python train.py --horizontal_flip=true --encoder_activation="gelu" --encoder_conv_stem=false --encoder_width=256 --decoder_norm_position="pre" --decoder_mlp_ratio=2 --decoder_head_dim=32 --decoder_inner_norm=false --decoder_drop_path=0.05 --decoder_positions="learned" --decoder_tie_embeddings=false --beta1=0.8 --eps=1e-10 --batch_size=192 --warmup_steps=140
Rows from block 3 of the image encoder of a small image captioner, named by matrix and row number. Rows with one number belong to one neuron. Each number is 128 + 24 x the weight over its row's rms, rounded and kept within 0 to 255. All counts start at 0. Numbers have three digits each.
After each neuron's rows are labels from the 100 images, of 14976, where the neuron reaches its highest value: "responds to" is what is common among them; "colour at peak" is the nearest of a few named colours to the mean colour under the peak. Only what is clearly more common there than usual is listed. The data: simulated stained blood smears. In brackets: how many of the 100.
# fc1: MLP up (encoder.blocks.3.mlp.fc1.weight, 1024x256), inputs 128-191
# fc2: MLP down (encoder.blocks.3.mlp.fc2.weight, 256x1024, transposed), outputs 128-191

fc1.78:191164128127111134132132137143129100110171105165154132162169146146155136130104126126131100143129092143103097137085135133117101159093143137119103127143144140126123122120149142122069114142154126
fc2.78:148132135119124135155107178134128114091114161160145130136118129160097156130147168131118139108166105101153148126118096145126143128096105125097145114121103105135116109135103133127135134139128127
responds to: two lobes with orange grains (52)
colour at peak: pink (90)

fc1.328:141128174182124081127135143119118119110124119140098122149100147125155139118118107128082083110142079121112121126152110144129158095102136180107191161076124108136108110120158123124180112131149107
fc2.328:180123097075107135137103170119130080154125166138098079127144132144155113134149102145145120122139138105163143117125147108129140100148126146109111105093142172174148149145102139117168167119150124
responds to: target cells (33)
colour at peak: pink (97)

fc1.552:117142158150138095116168165144139121098131140156148159099129222113144084146114152140118117105138101133115093167137144121121090176120115114070112141158098137107132133125137117132127084126169121
fc2.552:123153139101154139088116103140122154116115094088144137105152131136122139119117154126140127132102131165102111133123112144105098136137113132110133145134093086120086083096171107091103128133136113
responds to: crescents (77); crowded (68)
colour at peak: pink (94)

fc1.339:093121109132147149143146113166168130121145111145120152096146156111127138110135162163091123132120079142119129155165136110082101177106130134119107159106090120116099154091116110152159146090114121
fc2.339:113124122129167161106118045147129196140120071087148160108160074125116132107112128118114120178127110164096148125117093097098128142111137117139112132151123105097125118105148122117108151141082115
responds to: crescents (37)
colour at peak: pink (96)

fc1.754:176138156186152118152116093154154179127151089113138152150158121124142120133126149135145132142149092173079141148076153096117142141059100102126114141138116131103154127118143096150130134161119138
fc2.754:100141148122169121113098188143127078110112128143130115146153167185081101131114149162130134103139137119128117128101126110125117179138107117132102117144121133122115126129147146092150078122172139
responds to: teardrops (38)
colour at peak: pink (100)

fc1.472:144162156156145134164124092157130158131159120140168164160138137134129128136137128107130153121140068181064139133068138117115138158067122123127106163134143143091147135100131096134082138140128128
fc2.472:111113110120129147133112145125133075110104126128109099085133157161095145094110157171134123107145132119127126136141123129111108156151111176102141147123069126109080125092157116085136128165167125
responds to: dark grains (35)
colour at peak: grey (47)

fc1.567:122168173136122128157139131120111120158133130179141139144139175117149156101101143121121101105120078130092099130139140098099110095104141121101139155091171152099150129085143113119117082125143088
fc2.567:126124151119112132076170130168107144105145140130154137119159128172152093138132136148092096121110119174144124114104080142139105171105125138116147153154105121141102091121117101149106139094126111
responds to: two lobes with orange grains (95)
colour at peak: grey (76)

fc1.727:182138152176133102170149140146137171112154108143130100133136147075109117161163111142117126157143121123132107125142173136133150087121124125102081117085101111092125148117103121189146144189116130
fc2.727:106119116138112102098119097115133136102131125058086112096123123137152129130113107134139131114112178108149169099126105132112140137158141118126142157140126157142110110161144122121133139119112127
responds to: platelets (93)
colour at peak: white (74)

fc1.303:119147148130159150113137106129147126138160143130128173136150156100133139130118154120148120108142112146115126137137144142082164165092131103120121108145190108150177116118141122139088112093115116
fc2.303:156101122164130115148150112107137129150115138171118170124126139148146142122150147153105118108138080114117177095142123113117098102115100149154130133089081098139132180104143107170131177181119143
responds to: crescents (53)
colour at peak: pink (90)

fc1.557:127107170142126125105160135148136131141154098151101123146125123094155119140105130129126129151120126123156131123134164139127123130132125106150113145122182125078126140120143144155129105113150112
fc2.557:142123143180124111142169157144129115129166122135123119112124137150137103143126141121124171156139103121166159120116129096107158096081118114114117117072098123108168132109114114195141167132087110
responds to: round nucleus (37)
colour at peak: pink (95)

fc1.603:120169140153142118123121143118151131128145100149154149140120139116164172121131112137079120136133107136102121149109137145106142129106144163133088100160138140148154088087098134109142133112118090
fc2.603:122137148108131090139105152137099145084124112095123099157156083161114142108150129135146133162093165156091124094064132139128130141147046105140111147120091132102109139150132114118128078102133131
responds to: dark grains (63)
colour at peak: grey (40)

fc1.757:133123138138098117148186191139121122076127120141123167124124194120119143182168122164121118088163106083134092094115142153142098142084180127085141151138118101110132128134087136124130118120168125
fc2.757:117180094130119143110084152110122098107126086094101107119121128165107156143125100148168173130085136140135101085124151126132093140155164140119127129120119104149137095133136129092117086114164102
responds to: target cells (50)
colour at peak: pink (100)

fc1.122:150143156110151085114152165124052113121102124177140116182107153120155076102115152143093120163114124117128086149130123131130108135133111135104138120133085119077129109110152146113120087145150145
fc2.122:134140171133135118125126138146086146121107135130164126165076064137072144129146107095137141150126174138129100083067127171144143145135137130139136133155110128119077085134112127126113096154123137
responds to: ovals (53)
colour at peak: pink (96)

fc1.266:141141125141092114150129158114134158132134140174137128136107131089148134121128089134132158145155100151093102134136150134117137078130110141132154139128109140137166136131091107110085156135108126
fc2.266:147116125117127163155092171164123106125116120128154115156147122140088125128143157135154126107143133132144114124084095138144117125125133119118121099128123122115100117157144114122115096063116140
responds to: lobed nucleus (60); band-shaped nucleus (40)
colour at peak: pink (100)

fc1.575:160147185117149119104153143118118136117112091139164150177107147143075117192093131122131125106159120128106084075128111111163147119082134131097129142159099096109123117145147124126090114163124135
fc2.575:126143104096114170125069141099118115152139127063134131154121107138108131135119117128142164109094175142167109101131115147133129103163174139126084078145130115139144117115128108125138136123113085
responds to: crescents (90)
colour at peak: pink (100)

fc1.704:082099139152124116131166137164112168109119106126144143122123089105111139154144180094128149166108118133152107143121127169092105147143133107152094116102076082112122131086106131152125149116098120
fc2.704:115092114172148095151146085126161134116137092099130166082135135121096109144109135112121131144127105111127143138147127102116125129121176130147139110113132072089155171145157150146147122174098145
responds to: ovals (39)
colour at peak: pink (98)

fc1.126:124115119154146136124172109170136140126137089113131172118146168080102156136102141113127120117130077125088159136139126123126080114117148111122083165129205084139172142100171151158123147093135118
fc2.126:136115137181120087125176101091113140167172102139127162120139123168170126156120131130136128145136111131131139117157171094119135080100170123125105143099079114107147166103126112191124168178084113
responds to: spiky cells (32)
colour at peak: pink (95)

fc1.254:152148156181131131143126085160122163134170100124156126185126116112170093156118129098133139159128119171071144127077140112124132135086115118114098106132144147113149121104147110145112131149123127
fc2.254:124134133109157146120073164128125127084086131133116107129136139143101119122090134149130120113128137122143114123099101139107103196159110127099120145126091118129104162096167162105126127118140149
responds to: band-shaped nucleus (56)
colour at peak: pink (97)

fc1.82:194139148134178146112120089148164167143151109122172199132129112106147158115111145122113143126139089186071159147135132081123144132064103112142112122152144114108155130122188089150130144162111124
fc2.82:144159119137158114136102141137145129094108080120145144112137133108074159149155157193094100123100112151143101135155153099129126152124130149126102090140053069131122135113172118115156089150137113
responds to: teardrops (40); kidney-shaped nucleus (34)
colour at peak: pink (95)

fc1.448:153134178138146127166138111137115138181146101159120172161130160093151168148109112148088096139121081118113135119121144101112179102100154115131088124158177155084149150089150131148129092149122127
fc2.448:125114189161122096130164150131090140144181121122144165123172135177174116154130154144098104128119119128129118121102157111106126121103127147112112130122098135112130136109111114182100143127098119
responds to: crescents (38)
colour at peak: pink (100)

fc1.357:145104150176178114141166121115132148118137091107094147125114102114129153183106137121117123142123108105150174099127140120151127125132136128153137144117145110107101152134152167186145140151125135
fc2.357:135169109075070148135092135114171099149121169128135143110092151156178131104157147131137131094172143153107110157185102134122143100140102133111162132141126138146171101120109097095142107134135109
responds to: ovals (35); small spheres (32)
colour at peak: pink (96)

fc1.80:141151107161105115142150111141105135110115087144169124137120143148145157163144140131120136125103122106110125100098160148170081157086135147128158147102181146122158134097156156120103129130157152
fc2.80:122121111052149151120124117153117105130105195117187156125153100144077117090152136099119104110066104160128147174092097136138126158149136111131116117144177116160102113142120115165135127106094118
responds to: crowded (66); round nucleus (50)
colour at peak: grey (37)

fc1.452:156140124142163078161129103122087118123122124149127139157117112124108170155121099154077095159131112109122139104062140145156144138083110160134147118085082118115153121090133138107143154146128137
fc2.452:112125141144106131116123169114148129124175143099131167116113115155150114101187107110139146093140138132070131145112143133122124140192115125121147153176133145173128107175105104122148066134140150
responds to: dark grains (35)
colour at peak: pink (95)

fc1.250:121134166152136110134168103117102142137115124143113156137094138120157127110114102140094095121142119140117120088125099140117124110118132150126137170132116134093114155100080145165113159196105124
fc2.250:096120106081106150068135129117107105103090123154153142119125147174132119098102154095140140108141139131103107143143108156174115133150115102094164168156128122151090101139104117131110099127158143
responds to: teardrops (45); ovals (34)
colour at peak: pink (100)

fc1.701:140141120148117108141145159125116131099120122146148112132087174122082129128132118127091135133141118106141073136149103122113109158131182163089138144116092090114134114097123137126130109157132112
fc2.701:161118139110134118160090148166126103163157157122127124147176083142112126147184108149132141135104149143107137073097124150123146157136132114159077107126137124152120167166112114131134160132139141
responds to: dark grains (42)
colour at peak: grey (48)

fc1.636:141123125124126139139133099107149134154151130146120160145177149099137126133093154096115126096130097119104152158127102096138126108118136131142126130124246140123160115124169120152100124103117127
fc2.636:142122134143134114141146123096085129168132130143160180155147141175159123160130149168074082120128088111124151117156135075137116096107141191138140093115095101160122151100148111151156146151083114
responds to: spiky cells (41)
colour at peak: pink (95)

fc1.331:190124124139124128140134152128122120099120094166125178136139149136098173148138155149117141093165062135098115140114151129159114145073127140112162144119115074142147126122142125114135142160168167
fc2.331:111139114131112109160128163163137131109161171128144076136091148114117073149150122110175174138161153118150115141104116114145144122145128112122095086126169148123165118145101139130146055089116100
responds to: small spheres (43)
colour at peak: pink (99)

fc1.658:078133114120146148151146087138130127163116114136143179125194150052089134116104141156145136124102134145135141104121128110114106159159130110150077141146146170091131143119106147121098144093130157
fc2.658:106080095144129147102166084149140148119146132142146158092155133180129085136101132107119119119154122102147168151098114112156097157107129093119116146136145158128123125151103095154128140135118166
responds to: target cells (46)
colour at peak: pink (98)

fc1.297:118098115137130123144166127147091114127113111160153160117129139127109106095130164136131137124127114135151136118078139097125103194112150111140116149119121154093117141123137143140098129126147175
fc2.297:085123105068113122113148115152095099125127148148164109125140124128139067095120143126102164175087179120161125141166110153141128124191129088122132119123133136149135123166111104153138112081113145
responds to: discs (39); crescents (36)
colour at peak: pink (99)

fc1.470:156146143113128143120137125128140120139153131182169182116153165084123146140101130094119098078144121128110123151108136100169112163108178117118118151187189132133138132144154144132110095142145128
fc2.470:134163068108146135130141128141159143092097181151159133143147118142124115142169118154119135117120090119144148087140090104163132145073140116154102111132130115163166126124142129122132163103109103
responds to: band-shaped nucleus (36)
colour at peak: grey (55)

fc1.736:120127123152157094122167135151107130130120116157140153127127158140126082129113167140089119141130103128124082151129147104087086183121120134112140160136065096122123145102148137139118121151135162
fc2.736:125182162100136133074085136109121144133106089136123122152126119117137147098108124151112118123071148159118087115168133139125126093143127135128137150153093087145107110122140092098133121151138110
responds to: crescents (66)
colour at peak: pink (100)

fc1.265:131157139127135110143175141120102112146114142166135164116098145093137125110136101161096072115139121093136125086141099133145105115130136159122132170153111156109127143096076160130131141179119110
fc2.265:113109092122113141095120163134129118085113100135114115122137144166113113122122111108170171123121153116104096112114148120169095148137121134087140159131100130135078119151089116116135104126172153
responds to: teardrops (49); ovals (37)
colour at peak: pink (99)

fc1.264:152172115147139108129160143123142090152145150162141143107140164114162122145138078152124113148127082103126113179119127138130133131133162137144102088178147169138149107118083135107124129120132093
fc2.264:148122141097109126118079163125136123110133137133124101137145120141153143088170133111167126129143155136085121112100161161120117125132077118109115155124074170129102120142121089099126088133156155
responds to: platelets (76); kidney-shaped nucleus (37)
colour at peak: pink (93)

fc1.207:130132153167086139165142158131125170126143124183151126160105128064109164140156161140136123133131090118120127107176175108159116127131190101115122163148135114134143139095112103118166132171146125
fc2.207:139111122182141076110116132138137140103135112106134129140103099157124060099122124137136130117121137158134139148154073142150175141160107143118143119104044111141102135102144089132135186120130149
responds to: kidney-shaped nucleus (39); round nucleus (33)
colour at peak: pink (90)

fc1.345:128158134138084120157139151155154149113175138143178126143126135062100127127143113105155145111126116124136112141148106132123133092131145105122116127087136127109148125112122118137200121136105109
fc2.345:148125107152115080124167132070148123138122112096097150103088091114160129129135107123163151122166158151127126126162139121105128073164147169136141134129098104124151134117136101099144125148131136
responds to: kidney-shaped nucleus (37)
colour at peak: pink (97)

fc1.387:129149148146111113194142144133147154140150117137114141141142213097143104095105115142091140086169113115140147131118125112116109111141150159094117128092111185110127165079103112142155117144122094
fc2.387:102169142086121156097107110170120136134127138117156101118174094113099135123103139152136120133069122172124123090122113128120141162090197102104110160131116115132083106112102091131123158102159093
responds to: lobed nucleus (49)
colour at peak: grey (56)

fc1.424:117107187180185108142152106123116155120118077110110137129119101126099170161109137135128100130128150094146160093134132104127139126112161108161117133133115106066113162143158162172161133155119151
fc2.424:138180116083074142125113142126181105149118143135143154118093145152166139095183153145108120087160110162111113142179101141113138105118090121118168161129116131144169094114127093102138100130137112
responds to: ovals (43)
colour at peak: pink (100)

fc1.305:145157122154115130128151138125089142081124104170145120144087153118102145131127142122107122158134101129149052160135129140115116144112145151091129123118072093126126121079153131125109124159131122
fc2.305:163117118146159112164135118138137116131132120134122126144130116118081152135187121130151164148124114119115135108114163130110109130102113122157100133097136124089163181139165127126127123201154163
responds to: dark grains (55); lobed nucleus (32)
colour at peak: grey (48)

fc1.329:099149108108110157160115100148117123155117110142143146135117149125114145118104152128114124126138135126108120125117127105097123144122165146118117126097183115126150112066114133128109108121151130
fc2.329:098133098147108096119169093162119139101166125142124107118163110155133121123151090128119136153064134139159128099124142142156137168128161090125094194128120164117116144153097111180132132122122134
responds to: band-shaped nucleus (46); two lobes with orange grains (45)
colour at peak: grey (76)

fc1.554:169133117139156129154121108183179130128144079108147154104176132116100138133133140152132118131131126140112130153143139092107122170085120117136042126167089153082160178116154129138141131147120127
fc2.554:159105096082132184119120160142126060136133141132120102111157125131100121102111152188107123080119103159142133106147079100131139141107151142110130126112098106180086104116130122128166163129162109
responds to: crowded (65); crescents (62)
colour at peak: pink (95)

fc1.724:112119140159118142136105114159136138112187129126122132134147130132165117150114129072138139128128088134073141137082141133128133164096142106110118125105163143157136097137136090133096134094137133
fc2.724:130144113117122155081084116100116135097123068098107113143149122172132107139085103115175158135136144135096118114139132111153108133145123176096156125134119088139109110120147105097112139134147119
responds to: crescents (50)
colour at peak: pink (97)

fc1.443:125140145146121128148120132127098129136139088139138119204146142110144091159123169093102126135127134101105103142117155122103122112122156146116114064124149116139141138109146140155097099142150140
fc2.443:092119134071128163101116086122096131149106174153174137157156097129143084094106151115111094131112166153124144142127065152139141133172088082143139120163143149153093119141127117136120123081120155
responds to: two lobes with orange grains (33)
colour at peak: pink (93)

fc1.15:065139145144137106115139103124135130109111083116168159123126129136145178145098145114117117124102109134096131129115135141120126176081136125117105176120142141078146112079126113122116105114155115
fc2.15:121122089107095135074147123151144155085127145129119099106147120177160086100158104121135124132118140167134133122120090154126123170139080093116145201140087139144125121143133104118122135104117124
responds to: two lobes with orange grains (67)
colour at peak: grey (80)

fc1.76:116144122130096120138159128186147130104156153166164154111118177109203112104147147138106103107154076132104106161120125155122120162098119127093094174119120167118121112078092117144137116126153115
fc2.76:097133138089145168097129066165114158148136117119172147134154082156151157124109169103109097153092096158101153143080114139124155168094119089157117119157183123103161090116138136128087142077126134
responds to: round nucleus (46); kidney-shaped nucleus (39)
colour at peak: grey (27)

fc1.373:144128120141145089155170149120144116112131080152142142121140152081115178164146112179117111114133113084148134112129153134171085149106168164121130158103145139109132135117101169128168108128161127
fc2.373:119156121154121150115125182135154112102164131134122118120107150177108105128212115159132167159096079137103091131156139096127118126124131139127128121112110115144155112122144112123123121128151072
responds to: teardrops (44)
colour at peak: pink (100)

fc1.465:143136122157130128145124103128123147125134125176153161121125154111135117149138127102116148098145073125097112127127137115127122122088160133107155112120153099138142146090103117126113159197121151
fc2.465:146121167110116116136067166153149099169136156119144133152131110137119111132129128114124121082149130102113145123095125150149124100119136144142133122127143137183107104188142105072135119121141141
responds to: kidney-shaped nucleus (63)
colour at peak: pink (92)

fc1.367:161172160146144085122143155112057134134107108172145141210116130132135115127126124125105103159145116119116114119096137130139102136102118153118156125136111144093140137106136152110112097188140153
fc2.367:174166192142120117132082166115136126117128091105142173178098088130095205125144122120139144129155089134099129110107154151133147110089107142114148139127118084138139078148155100097138108154154123
responds to: crowded (70); crescents (47)
colour at peak: pink (100)

fc1.39:084130136115121112108150074156117145153148138132158181091154150120129134134103137122116135085097107124122148122106137123129101161101131112126115171133160153121125143099126116157100136083135129
fc2.39:099122095132126181098095101077183169129106130117112154119141137152109087136105085146157117120174126146109129098141115082144114134095175071141111174190099128141139113146111097125125152155108113
responds to: spiky cells (77)
colour at peak: pink (99)

fc1.542:117139159135137071146136131154106171124124087136141146153084128109146131113119123143103166109139108131126148131078120150148128120099100126127158133075114121089165129113158141136159125139125148
fc2.542:087125153117125133110100180134141087117128129112137123127122094154086135104134130130124115148085123133142104139117124163121130180164146134107140138158091131128099092113105166106150108083173095
responds to: two lobes with orange grains (53)
colour at peak: grey (53)

fc1.241:144118105149095112137141171166092109095139110156136106109101136119152139130141114123121142149108084111147105139104142144144096169113175154142167151086115141139131122121131151129126103100173159
fc2.241:166149152084145129155107108135118082151135182158144112134151118107118121122133122135111112148085121138143167149138142116118137100134130135114108113129180145152150180138126145133128166161134094
responds to: crowded (65); two lobes with orange grains (38)
colour at peak: pink (98)

fc1.398:168158115124105126165129166133124138102151121163140112170125148072112132149147113165133163138161129112105096103134155157162117098124125155107146116080134104134168136114091118127158149137128101
fc2.398:131121128138154127146098078155144113129093118113129116123154109157108137115128158139135117155127115164119162135144116087126149139098125108113080123105101114101117127149159117141161103106106140
responds to: kidney-shaped nucleus (40); lobed nucleus (39)
colour at peak: pink (93)

fc1.544:124171156166135097148148141112145135114132088143119144120166155065079182143164102141112123128163087121138121135147161133095129137152149128157098153110139116112147169116124130147148125128118092
fc2.544:145130097126107115119133104154155071131123080110113098072121135123115130122123118155180117151127171140139138118150144123138115079138153124090135166104080151108110135126102086126123121166170133
responds to: platelets (81)
colour at peak: pink (97)

fc1.87:150130123131115140147117100163152128154150129129157106158124128116126096125104155111141140136170143153119109131073132103103163161110138115101085095174112142111131110124153145143120139120121141
fc2.87:130137161098155151118105155139117110128095175136138102151161060172073119126139134165126118137116129152135127086085091117119132163101110111165090109146081122148060133151157144131133145109139115
responds to: band-shaped nucleus (40); lobed nucleus (39)
colour at peak: pink (92)

fc1.431:181140145138146119138149159144131122133123114170138120117103157119136095113111137145093107141158092107138097151134156136115099144103131161124108107136083113120137146088120150142167107160146120
fc2.431:124136113130142080145120099159101156110109115187147117140129105125146144113148139102123144151084140139122125117116155118134170133137109090130082169096100127096120177113105140179141080169104166
responds to: discs (48); crescents (43)
colour at peak: pink (93)

fc1.596:144129136150104126135143167160132158071159103125128139148112132111146148154137131125126140099154095121120103149097141173149147145096123112096147138127114096135142120126143127138146125092146137
fc2.596:126141108170118118132126148129138116098099139132128120083104123100110147134123124180113109154115093137138133120119158148110108132123173140137162116116121070140119113136099154104143137126157100
responds to: teardrops (36)
colour at peak: pink (93)

fc1.319:101146121134132121146152112165152127127137132150145168106162157087113151154103108095120127103125090123098128143163122154138120115093161155129129155159165111147127120100131100134116127107116097
fc2.319:137140120156129071140097092093185154104116120093125161131083138099107136123157122108140166110160129122099162124167167111100130090175121126153161142089112108147162154141164103115172116117095104
responds to: kidney-shaped nucleus (39)
colour at peak: pink (93)

fc1.140:102126137144108140163145084136129144095144119171144178151116129115060158164129135108116124146137067133111139109149110107138112135091128145135106148087139110139112117042138123144132167123104104
fc2.140:130133126152117076146137092114150116142132111109117152094104139120108157123131121119157174129174180104075150095154165125112128097175156133129139148132130135098147174154135114078138090171128132
responds to: kidney-shaped nucleus (61); round nucleus (35)
colour at peak: pink (94)

fc1.750:123160132148125120168136144148125147119143106134166148133082129113144194132149103142101155145133094117107109100131156140133149125097115147148108119141136145090172132082088131119157120144113099
fc2.750:147146140101122118102121168164102111136133101146139077144175089156127125113128123182153133166121152155102102073080139150139155126118092114118102140129082155089131126145101094104113122113158107
responds to: kidney-shaped nucleus (73)
colour at peak: pink (94)

fc1.113:187159124123104131113153172109134105119126101156143151156134169142123152124130124138124126094124075109115109136124130124180112125130138161095158176140158118140130100127151131112119103134151106
fc2.113:158138124097112141121105203173122125089158166111162127166134101164135124135187149136132136120133125150127148101079117149114140159132081126119129107123131122149141107120119119129126154066142116
responds to: two lobes with orange grains (43); dark grains (37)
colour at peak: grey (77)

fc1.91:118131149149127117155138128149100137131147084150119134161141177107116181123144153139105082116130109108161107096100159162117112150101162117135108168104153119095142167088115137137150106121147152
fc2.91:136126118163104130137170127150134116148146097136113136094151124126141129155135116136139134158117094137141152090096133106138128111081164113117119157100118118108155137106079097183119173134114123
responds to: small spheres (34)
colour at peak: pink (98)

fc1.291:157142135148166087155174109127105143139126120151124149155160111086096150154146129131089109149113108122133114146098124114119133126087126124124119097123098095105135152114146138133081147139107141
fc2.291:113135169154149139112099111129165116178152154106132131120115145156147114106128119127137124105123157116076162107119143108103115139144150127123133147184175171130145127154140120102138090156155123
responds to: ovals (53)
colour at peak: pink (90)

fc1.296:162152112140138104145151157148122139135140131160153142132096133091134108123130113140110141143124130105147114119131114137129114129133141157136117099124114121129148115085104163139154132169116101
fc2.296:142151166121143104075087135114107126089119080109105091151151109178130139145105120118180113131124152140077096085127148131147133119119114138094137160151093112116096109147150102083131094140173122
responds to: target cells (39)
colour at peak: pink (99)